config.yaml
encoder_arch: "vit"
model: "image VQ-VAE"
dataset: "made-up road signs on poles"
train_examples: 245000
image_size: 32
crop_scale_min: 1
horizontal_flip: false
color_jitter: 0.1
bottleneck: "vq"
downsampling_factor: 8
encoder_norm: "rmsnorm"
encoder_norm_position: "pre"
encoder_activation: "relu"
encoder_head_dim: 16
encoder_fused_qkv: false
encoder_bias: "all"
encoder_qk_norm: false
encoder_parallel_block: false
encoder_moe: "expert_choice"
encoder_num_experts: 8
encoder_moe_every: 1
encoder_expert_mlp_ratio: 0.5
encoder_experts_per_token: 2
encoder_shared_expert: false
encoder_patch_size: [8, 8]
encoder_conv_stem: false
encoder_layers: 12
encoder_width: 256
encoder_positions: "learned"
loss: "mse"
latent_channels: 8
decoder_norm: "groupnorm"
decoder_activation: "leaky_relu"
decoder_weight_standardization: false
decoder_padding_mode: "reflect"
decoder_widths: [64, 128, 192, 256]
decoder_blocks_per_level: 3
decoder_block: "plain"
decoder_attention: false
decoder_upsampling: "nearest_conv"
codebook_size: 512
residual_init: "none"
optimizer: "adamw"
lr: 0.0022
beta1: 0.9
beta2: 0.999
eps: 1e-06
l1_shrink: 0.01
steps: 22100
batch_size: 128
epochs: 11.5
lr_schedule: "cosine"
final_lr_fraction: 0.01
warmup_steps: 1100
weight_decay: 0.02
Rows from block 3 of the decoder of a small image VQ-VAE, named by matrix and row number. Each number is 128 + 24 x the weight over its row's rms, rounded and kept within 0 to 255. All counts start at 0. Numbers have three digits each.
After each channel's rows are labels from the 100 images, of 14976, where the channel reaches its highest value: "top examples" is what is common among them. Only what is clearly more common there than usual is listed. The data: made-up road signs on poles.
# conv: 3x3 conv (decoder.decb.0.1.conv.weight, 192x192x3x3, each kernel summed), inputs 96-191

conv.14:151126127134129136118133128118127129096119160160135127116111140148129145116128144106149134118105125132112124125124135128081207128129121122145130131175115157094106145132096127107104124129124135143150175098112090118155113131118125148119135120197071117124082117127129128132127094125127125145
top examples: blue face

conv.184:226128128121128126248128111110128128085120092185120127098122128147128124146128143130128128133130128129127123149160129132131135128128128131130111115134112128147124169126127128133127106128136156123160144154114084127105145128100119123132130132113128127128131147128128144140128128129136107052
top examples: orange face; yellow face

conv.1:118127128129130114110128125130131130107121165121128128061117128147128125118128157114127127127134110127121137141125127128138128128128133141142129175120117127129093128155165128136128138128095132111124110131105093133133024129097113127102140131163039129128085126128129128134128128128124159146
top examples: triangle sign; blue rim

conv.53:141128093115124122128138147132128128138122103152123140086124145153128120127128088128144130114114128128137134122175128128101126130098128145136118136159091158108128142145141083139132114128135139136195120059130173131130110128148092218114121140128131131128132134130145169134033128133113125102
top examples: white face; yellow face

conv.50:133132172128138128164077095085092037059129109107123134091152110095120141128128120162118124128152128132113111131161127128127136088163128135146127150180134120165130127118125171115129160145140131146137133124122132125134141096143130105123133126151158135173151134128136128136236140128126147141
top examples: orange face

conv.29:128137129100126125132128123000120089148125115131122131116111117124120118131128157126121129118131132127130127147094131128171122128141134148105214138112163113111108131129132132147130145137144126149121122128124131125198119104224164166157121128113189111130178154129140128135133122129139068146
top examples: white face; pink face

conv.121:165141128122124138187219122141124127114143020185124156124120132128153132139129122124145127128142123137119136154127127130182070129128110145147112147059098150062124140130108128106131087130083126126139119150120110124163149129117106131113104135122134135128122140133142146128128127132159079061
top examples: red face

conv.79:164134131196129138150128160131128129221120120110129118134122121120128117115129103106102128101169127122125126137108128128139014128129109140107203135154113102148177126090114129172096127126151115137131081123120131135164134126178178123127148128133132101131140128126138128120129110121131174100
top examples: white face

conv.82:107115106062128127131107088206128128078084110096109134149114199181128103129128173136131132144153143129141152134152128128152100134099128137135125184097151137114134126149133087122128135133113133100168137097076138155138106129158101196128130128124119130130074109116114137112074130110104119103
top examples: blue face

conv.90:129153128128128130128253128130128128163100119154138129119127103133128125125128101128130130127126128128184127128129137128128124142128118124124008123121104128128128134142124128129128125128122128129125123114128131123132096128125120128119127129127128122128124128128127140125112108128138125125
top examples: white face

conv.174:137127129132129141127128113131129130084137123128133146099148127128131161112128134126129128138152115127130127136027128128160119128126083152140167144145065132018160137136138127146116170124130136120141079170109080131103149115111172126142142129127113121121143131129136128132131108128123070125
top examples: pink face; white face

conv.139:173101128135118144121123158103132125141135119124112126136113123098116142118128111106107128098087133096152126154164130132143090128128130121121092092003143120144136130127073128137102108130123151100157089163127094092116117132155143136136143119137143103124163171129135127128128142130123149124
top examples: orange face; blue rim; red face

conv.135:121089128159129109124108137116126128105097131107112140113153121127131144110128122124116128123146130137147140114140128145128094127127126101132096128049151118125102132106132128133173096132058132124096137158117075126159101126098138115157118114115135114131150179128140126128128102130151179136
top examples: triangle sign; orange face; yellow face

conv.105:127133247119161137049123120138130147000175141112128135126175114111128178112128152128128128133123128129129112152129128128167130128132117142191139146111134113131145128120114162128083124123114130100131110126125131139129164128100120114129125128132123149128130128128128128140246129128215133122
top examples: grey face

conv.144:129120128138151150180128136201158159166148124125132141123141130128130121112128142131128128150146128125126137121023128125127075129128126123137184128169109124033140112138147128123130165149099134132173112129128101150098133139108137134156130129128102157114149122129134128131128137131118128122
top examples: pink face; white face; blue face

conv.42:104077128106129084137128125094078044080123089120114110081085126128086055125124117134102128137125155124110111124116128128132114123156153132130119153124124082083117117121158139126104137158125103143096136124130130114164140123213135173163116104169170124132160135099111125113151103115087041099
top examples: white face; pink face

conv.83:119126133109128122218127094109125128097124123117122129083073099108128133127126142128126125109125130123117141132099127126123152126133125133133090155078086116085097103107146133115117100128090098107094131130123137121113140127053111127122118105110132128128120128124118126114130125120128080103
top examples: green face; teal face

conv.116:128133128107129104131123149116142128099109160149139135164131126127118121167125150171135129142143143135112111133159127127138088128151135126146101175125113105147150130120130127136116109202144136135126144138158148135112157173165151176174146131183150128143156109120119117126128153113148091116
top examples: red face

conv.36:121120151135097121134120076072055043000128116118110107114143116118063125144128115138112127135133128133125103131151128128131126108183131127139104136152124083127118123093129140123118133150136129129152131118136124087150133191183130122151126122140178142202158128128124111134170166128127117125
top examples: orange face

conv.71:135115128129128142036128124128127128131130131168128162118123128194128128128128125127128128120116099166094129116125128128114132128101112123131131143132129128107125140134122117186139132127128136126134117126122129130140100128117140134127128140129121146128106128128116136128128128128139122110
top examples: red face; orange face

conv.47:122121130127128122095128133127129128130134203122127126084126127125128150121125131132126128139142134123127140110122128127103204128131126125102132124124065119109121122125145130126111129128130103100140123127101152101134127121108115127106098119123090093128119127124124126107128113120128125252
top examples: teal face; blue face

conv.185:146135129133129121123132112149135130070135138202132122096122129160141134129127155127125126136144106138108125147108140127114132128122094154141111116107152125101127167106125114128120147121122212125108144134081113152127130128109129137129149142148061137116127123130110131145132130129121180138
top examples: orange face

conv.148:208113128134128128149128118128128128157131130218128143131113128128128128154128119130129128128129128149124126120234128128127125128128128143123122123009149129139133193129130128143127137128134156133146129127135119125114139128187106129122128128115127152128136135128128128129128128128166088002
top examples: red face

conv.114:131128081104124127131128139118123123125117110145128128138128128129128128116128089125132129068160126126146151102135128128114139128127124123157127110129121143130126130128090003129135142128147134120053154128145097130131136128160133155152135129117142128128152134123142128086000127115128123128
top examples: heart; cross

conv.155:151133128132155144116128096121136140120160110128127130118141123128128103139128141151121128132141137130128108178133128128181083128128125150136172138066065134108113129142157129145129123137112129109113097163121121131140113096217123162139136131058142109126167141128144128134138118129115014011
top examples: white face; pink face

conv.166:134129177133169131092128131130133179080163126129128132151140116125128138138128128128128126133131128129128119121238128128146157128135128129149135130119132115175143128125125161129127129128129132108043129127128126135118225130128132124140128128126132147128133128128130128133207134128193119000
top examples: grey face; orange face

conv.140:137151095122128118114128130136127127116139098112118129156122134140128141126128105122126128101143133123138127073161128128137079128127080133154117180051152155118144120144099067119160169125148130130113119150122115135172100127091109164162152124090132134128122134098153128055055110083119124114
top examples: heart; cross; black face

conv.15:148137137123141148128120145110144137051148148110125119127167138135136172103128121111130128145157128136139117089125128128140146128125092135192119164133122160117120121136099125128149206099099139130140115145135124146105102126047141111134153133131130138127124154144135128169143113149138125134
top examples: white face

conv.120:130134210127175134091106133121131183024144171117129138123165098093128209115128154119128128122127128129129130131129128128124181083133127136141132123136124123130132128131117143128085132116129117111121131126106135132128141128114131116130125127133127142127134127128128128137239128128133160174
top examples: grey face; blue rim

conv.167:169143129127128122131128101125129128116124159154126142149136106120128133157128118148113127137113132130118116141224128128134108128129126148109070117054151121194132143125133129125125123129131107095157110123142118133125092128195099133116114126103148114128156148126121128125129127125163107045
top examples: red face

conv.87:144155128129128106229127116126128128117113114121127135095127119131128135116128122127123128107164125128135133128125128128114200136128125133091097127158134127143119111135112128125129155128139125131122146144139126124132117128088148125109114126125146103128166131128137128116128124127171133113
top examples: yellow face

conv.2:114128128129128117104139128132124122112125151124128128036124129143129127117128137113128128127131100128129130133126128128134134128127128132138129174127118128129094125149129126136128130127101127118137113130076114127150079127102115128065140129205024134127087128128128128129128127128127140144
top examples: triangle sign; red face; orange face

conv.11:109128128130127119120133128145128128103109163118128129089105128132132128126128140106127128127129123129126138137125143128124145128121128134131130143125110128128100114155227123131129132127089127110125121133089100125143012125080115128110138130150073133125086128128128129129116125128126147148
top examples: triangle sign; blue face

conv.18:126094143105140113099119140145134139118086138113122129145163120115124139121125106110132126103115124125122097129118127126192112127131101119146114148165112120091098116111123130124043168125121120120160153160129115126152086129129148127132173117164154112137130131127111126126144119125137129159
top examples: triangle sign; blue face

conv.101:137134167114157146128128118134128156000163134116130145122162120131128154123128149122131128135127128135132110139129128128145134128128118144203127137121139102125153128107143143126128137116116136089134120126125133146118136128095135117150135127135124157126129126128135128161255128131165134123
top examples: purple face; blue rim

conv.143:099126128127117128130128129121129129123130007127127127113099130128128144142128122113126128132134129128128128128126128128112139143126128119130127214118136112124128155209097128129130120129133124130139144106127120145124114128128100128143157128128107126128098128128128128127128126127073123128
top examples: blue face; teal face

conv.21:159114129114122136154128129111114126138115111165129130143109107124128121136128136127113128133115112138132124134108128128128142117128120134120159155146072120114116152129170128121111057127136135107062134157081123111138166124144168132151205174093068128128109135126136139115128124121105088118
top examples: pink face; purple face

conv.97:118094135115136108155116118120135141055103120120120133133120129123126136134122117102156125127144123130104127121118122127168080127129103136165035144064115135057073111129131127123113151134088128104103128157129113135123050129108101134131142120142134137137121146128119128121133137124144102113
top examples: white face

conv.131:099111129133143085160128148236143139141120154127128109111191122126132109115128128166131128136145131123163129121120128128115138128129124140130179136215136131040119117117192127122146151146100125107147122115117169113115128122109154105130120116107116131141134127128129128123128148125129147122
top examples: yellow rim; orange rim

conv.39:114131128131127156158109136175125128180113132129139153110137121114127134167127085116132129126106130115130122095101137128118204117128105116106187152220137113146129133126123128146113131120174116144166178131131135107136112122107133127096135131092133106126128120127128128115128124127135129134
top examples: blue face; teal face

conv.12:117113128111131134137128195236131129193149096133131098098111131141116103117128125167116127145110130127122099116105127126130149125129139123146190114183116123050088124103126128117088129129152115131123116139114144129104133144098143119169135121105125146138129091122126125130129135123105081131
top examples: red rim

conv.156:131148126146125122119128082020128128084126108112128132099162136132129148075128147134130128111139121130123133151139128128135194128120123129145153092119162141212114124171108125134135122111130130142154106141129154143129091094046114132117123130075127145126144132128134128133130113128134134102
top examples: teal face

conv.151:129127127143127144128128111172127127134157132126126129068178117126128125100128130130128128139135105144137125123124128128127098128128128127134130155120126122129124124128159125129130129125047122117175103118059117119141123126000129088035118131139081124126053128129129128133128126130128142093
top examples: blue face; triangle sign

conv.147:150132128158128174107128108122129129163130139107128133104178125128128123066127110134123128149127130125132127147202128128116051128128124164124110110118149125223135132109116128125091164129092111161141126114154137132106112128061143123112130125085147091128140176128132128137128130129148092015
top examples: yellow face; triangle sign

conv.7:090082128123131115105127168189146135187117171117129144122153134107113106144127132127129128159172134117103202162088128128157108128112173178158166132180146125077127096123094128139109135182159125135097118128133133168093132135206134141176153152131139145129153114128130142126128129126160165163
top examples: red face

conv.20:095128127126123115126128101088122131140114069115128130126104092125128093090129096121104128116136123131118130146112128128139196128127119123134203121177119133219088127146129128125132144098140138134157130159093136125144093113005115133111128129069110116114100115128123128127128099128121137145
top examples: green face; teal face

conv.94:153124157092144124113129117147120053062142139125129136114098054112128125120128163132121128126099129121121086145123127128161162128146112127145175121061114140076123120126139144122123095138118127103131081130126129104144145094144130168131134131105127149132130121128151128133166104129130041125
top examples: pink face

conv.190:178141181116139140117128130128132126008106126141135131128165128129129195133129121121131128121099128148146107147180128128127163128123128129057134122153120140155139139107075167128137123125128140128134149122124128122115129141114129113128131127129125131121141145150129128166178136144134121081
top examples: orange face

conv.19:165141167137151139086128140117128128059129143142140083134231138129128172126128137124143128143107120136137098122153128128148129128128127131082129134154134154155139131077091190127135128120130129124124111129127113127129140128112136082136140127125127133128132135130128128179241138133144129110
top examples: orange face; yellow face

conv.13:108134128130124129110128140144123123128117125124134133085173128129129111065126096089134128105112127111120126169138128128133153128127111127117117108176077124073004127108111127127125104128082118119153145128130106116159090123117104135121134127140101083125097136129128128124127123130137184143
top examples: triangle sign; blue face

conv.0:112127128133125110102128125130130128120122140119128127080111132130128122118128150107128128126134128129125136144126128128134128128128133147140139153122103128130099120168171126128127129128096129115132095129115106130145025128095117128099137133168036125128071127128129128138116129128120166139
top examples: triangle sign; red face

conv.28:123125127134128127124118131133072128127136128152116139110123125098153128112128140121126128112131121149124136126127129128123132119126112132132131131121104132124117124139111128159126122128118128125088123126067144133132123118117118121093111147128045126128116128128101136128125114128195131108
top examples: red face

conv.163:144135129134128114082128102074128126113137132124128127116139106121128135073129169128085126098158120129143121187192126128141076128072126130118118128190096108143097133122145131136133094120099132110154132129153130173131123125039131114090179131114140135126150151129135128131130127131121127023
top examples: yellow face; orange face

conv.160:186103127132128124128125108121128128115118138187130125114128127138129128123128116129137129141144100157098150125158128152134105136109065170131105121059126127090111159134121127138133112128123143124144139117092127104128124129117124128064121147099117159129106128129165129127130139129135122019
top examples: teal face

conv.100:144105126116089122122129079114114119084089102153128126112125131086128131119128145127151129108145098113154135127165129128122114152122123124118102119052111137102106146128125126114121129116119128131063163129147118133103145127115129129142127127102114093126123141130122131127124119129123085064
top examples: orange face; yellow face

conv.63:112129116110128113126128154103174143165103144090128106181114166143143129145128142124193136154105126130127126144115128130114131128128132135154174132169101189128125123116130125129114130151170110142107115115122157127110108124127125209175095130126176145128169191129199128132113154132124087109
top examples: red face

conv.9:115125128136113139123128177128128127187121108102128149117118130129128129138128100114137128155151128137162112125151129128111153128117127135116190112182075129165129139106171123150141134126176101145100142135156115098156094127143142134123124129081143097127210255130145129145127121133125123104
top examples: yellow face

conv.189:108131146113150146081128100129147138000120153088133144111144118129130162120128129068118128132115128138129119133101128128123179128130130118143136146115120115111133124127128131128140122113116130099130101120121135136123122125087143119145127127151124151124127116130131128143153125131135119214
top examples: purple face

conv.23:109128128128127115117138126131128128118123147121128127022117132194129128121128142115130128134127102128131131134113128128132135124127083133138130159119125128126091146149138127181128128128096128119132117130079107128146049128094104136040134139156036134128081128128129142129128128128121137144
top examples: triangle sign; red face

conv.95:114126024113128128107128157180128128177127131129126129143128145139128127126128100125125128091117128128131127103114128128121134130128128123138127131126135162127136134158117003123130113128128124120159127135135135136159128128185127177114140133124129137128126128128131128111000128125128127130
top examples: blue face

conv.91:155129127128127144129128094123127127130119121149128140072143112131128130118128111128126128095123000127130127126149128129153182128128117131129125127152126128134113210140067128132130140126120129126122149136110126117127142128112126120064126128109132124128120129128128128128128128128168126122
top examples: yellow face; orange face

conv.104:201145145123166153127128130139128133014131130179136130127189151135129172111128141124172128137112116128134101142137128128137132128113114140141136125134111158143146140105126146123134130116125137127131123127124124130120183128087128129128132127125121136117131141162133128194210142160148127075
top examples: pink face

conv.125:121112128132148098138127081047139126098118099123123117154157127120128097164128121153140128118131132136135132119219128128124100128128113117141060118088117116204067128134140128120126144174095132127106156140155095122126093131148123110136158127138153151169134151129121128130128136131144132097
top examples: orange face; yellow face

conv.8:108128128130128115077128128128128128128126148122128128061111136176129126120128139106136128129127125128126131132126128128134127128127128130137128143110116129128091161180158127172128130128103127119128120129119121131141047128111117128066129130135011130128082128128128128128127128128118146143
top examples: triangle sign; orange face

conv.165:116108132139211131125136101165141087074131131109124128108130126132135113128114149145105128122139132125105154124093126133122157126128148114140111128127114132046137134119135128119130143149134132130128144124139130105132127038152190133112141127133130127150169071122140110124137129127071109132
top examples: pink face

conv.146:131124128134128128122140117175126127125145131122128127054188122126128124043128120128130128138130125129136127126105134128121092129129128142129124144130115102125130128117167128142129137123046126122160087114057115118146162128000140125038120144136081121128071128128127128128128125127130121109
top examples: triangle sign; blue face

conv.127:140118129127128130143156130135131129084135052155127130143108121124124162144125115138128128129148038125171148160146128128205139116130120144128115196060065124061138130173145129134117143141105128133163187149126125147159150129064137127156154132136124131131097133127153130128129124126131092139
top examples: pink face

conv.133:104128128116114131120128109129126117123133136083122111119108177140128125104128110132138135143132120125129172080198127152134076138119112109125129139165125130207135107095156129150124148142106113131174117141153097126153115128077122122125126122141166127128137241123121139115127118121114134099
top examples: yellow face

conv.75:113123184123124119134108121135120078038130136098127133140129057076085137123128142129082116123142128133126122120152128128155139122165126129152135135124124079100133085122136161126102140151128132111129131118130109121148134096223142157153140130174192106201204140129134128147210149132131145121
top examples: white face

conv.157:167128128148128117123128148135128128189122132140127119104141119127128130126128110128122128120143129134141128120191128128112083128128114140116130100167149130214125149128117128131114197128131123138163122118140120120144125128142104130086126126092141132128127172128126128121128127127142112000
top examples: yellow face

conv.31:128128128131128128128128130200126128201135173123128136084120127128128127126128132116127128134129128129128128131105128128125129128128124128132170129084128128098136126141125128134127086128122128120136061134125126125158129128133124128080130128132059129128122128128128128127128126128128123135
top examples: blue face; purple face

conv.172:122127116123128122105128116120129128021094141136133129118120151140128124098128109128130128091076126130128132097129128128118158128123129144132118132116088128115105131127145126136120122128135138126073144107077193127132120128073132128116106127135129123128027128128129128132095128129132149089
top examples: green face

conv.17:114120128160120127144128120116124128169171121112128125106120108128129120102128119105108128106116128130119132125068128128135130128128123127134224087196129131207110135152096128141104115124129134138164083171101104135188127114106146143115127130096116090132160122128127128129128104128122126185
top examples: blue face; white face

conv.4:141128128129101135154128122147128084163136064129128129126109148118128126126128113129121128118131128129145105132140128128105148149128054142107137090141106126134147147120202128146168118128128128119093172159124132100133116126132120114125127128084158084128167132128140128125128125128101137026
top examples: triangle sign; yellow face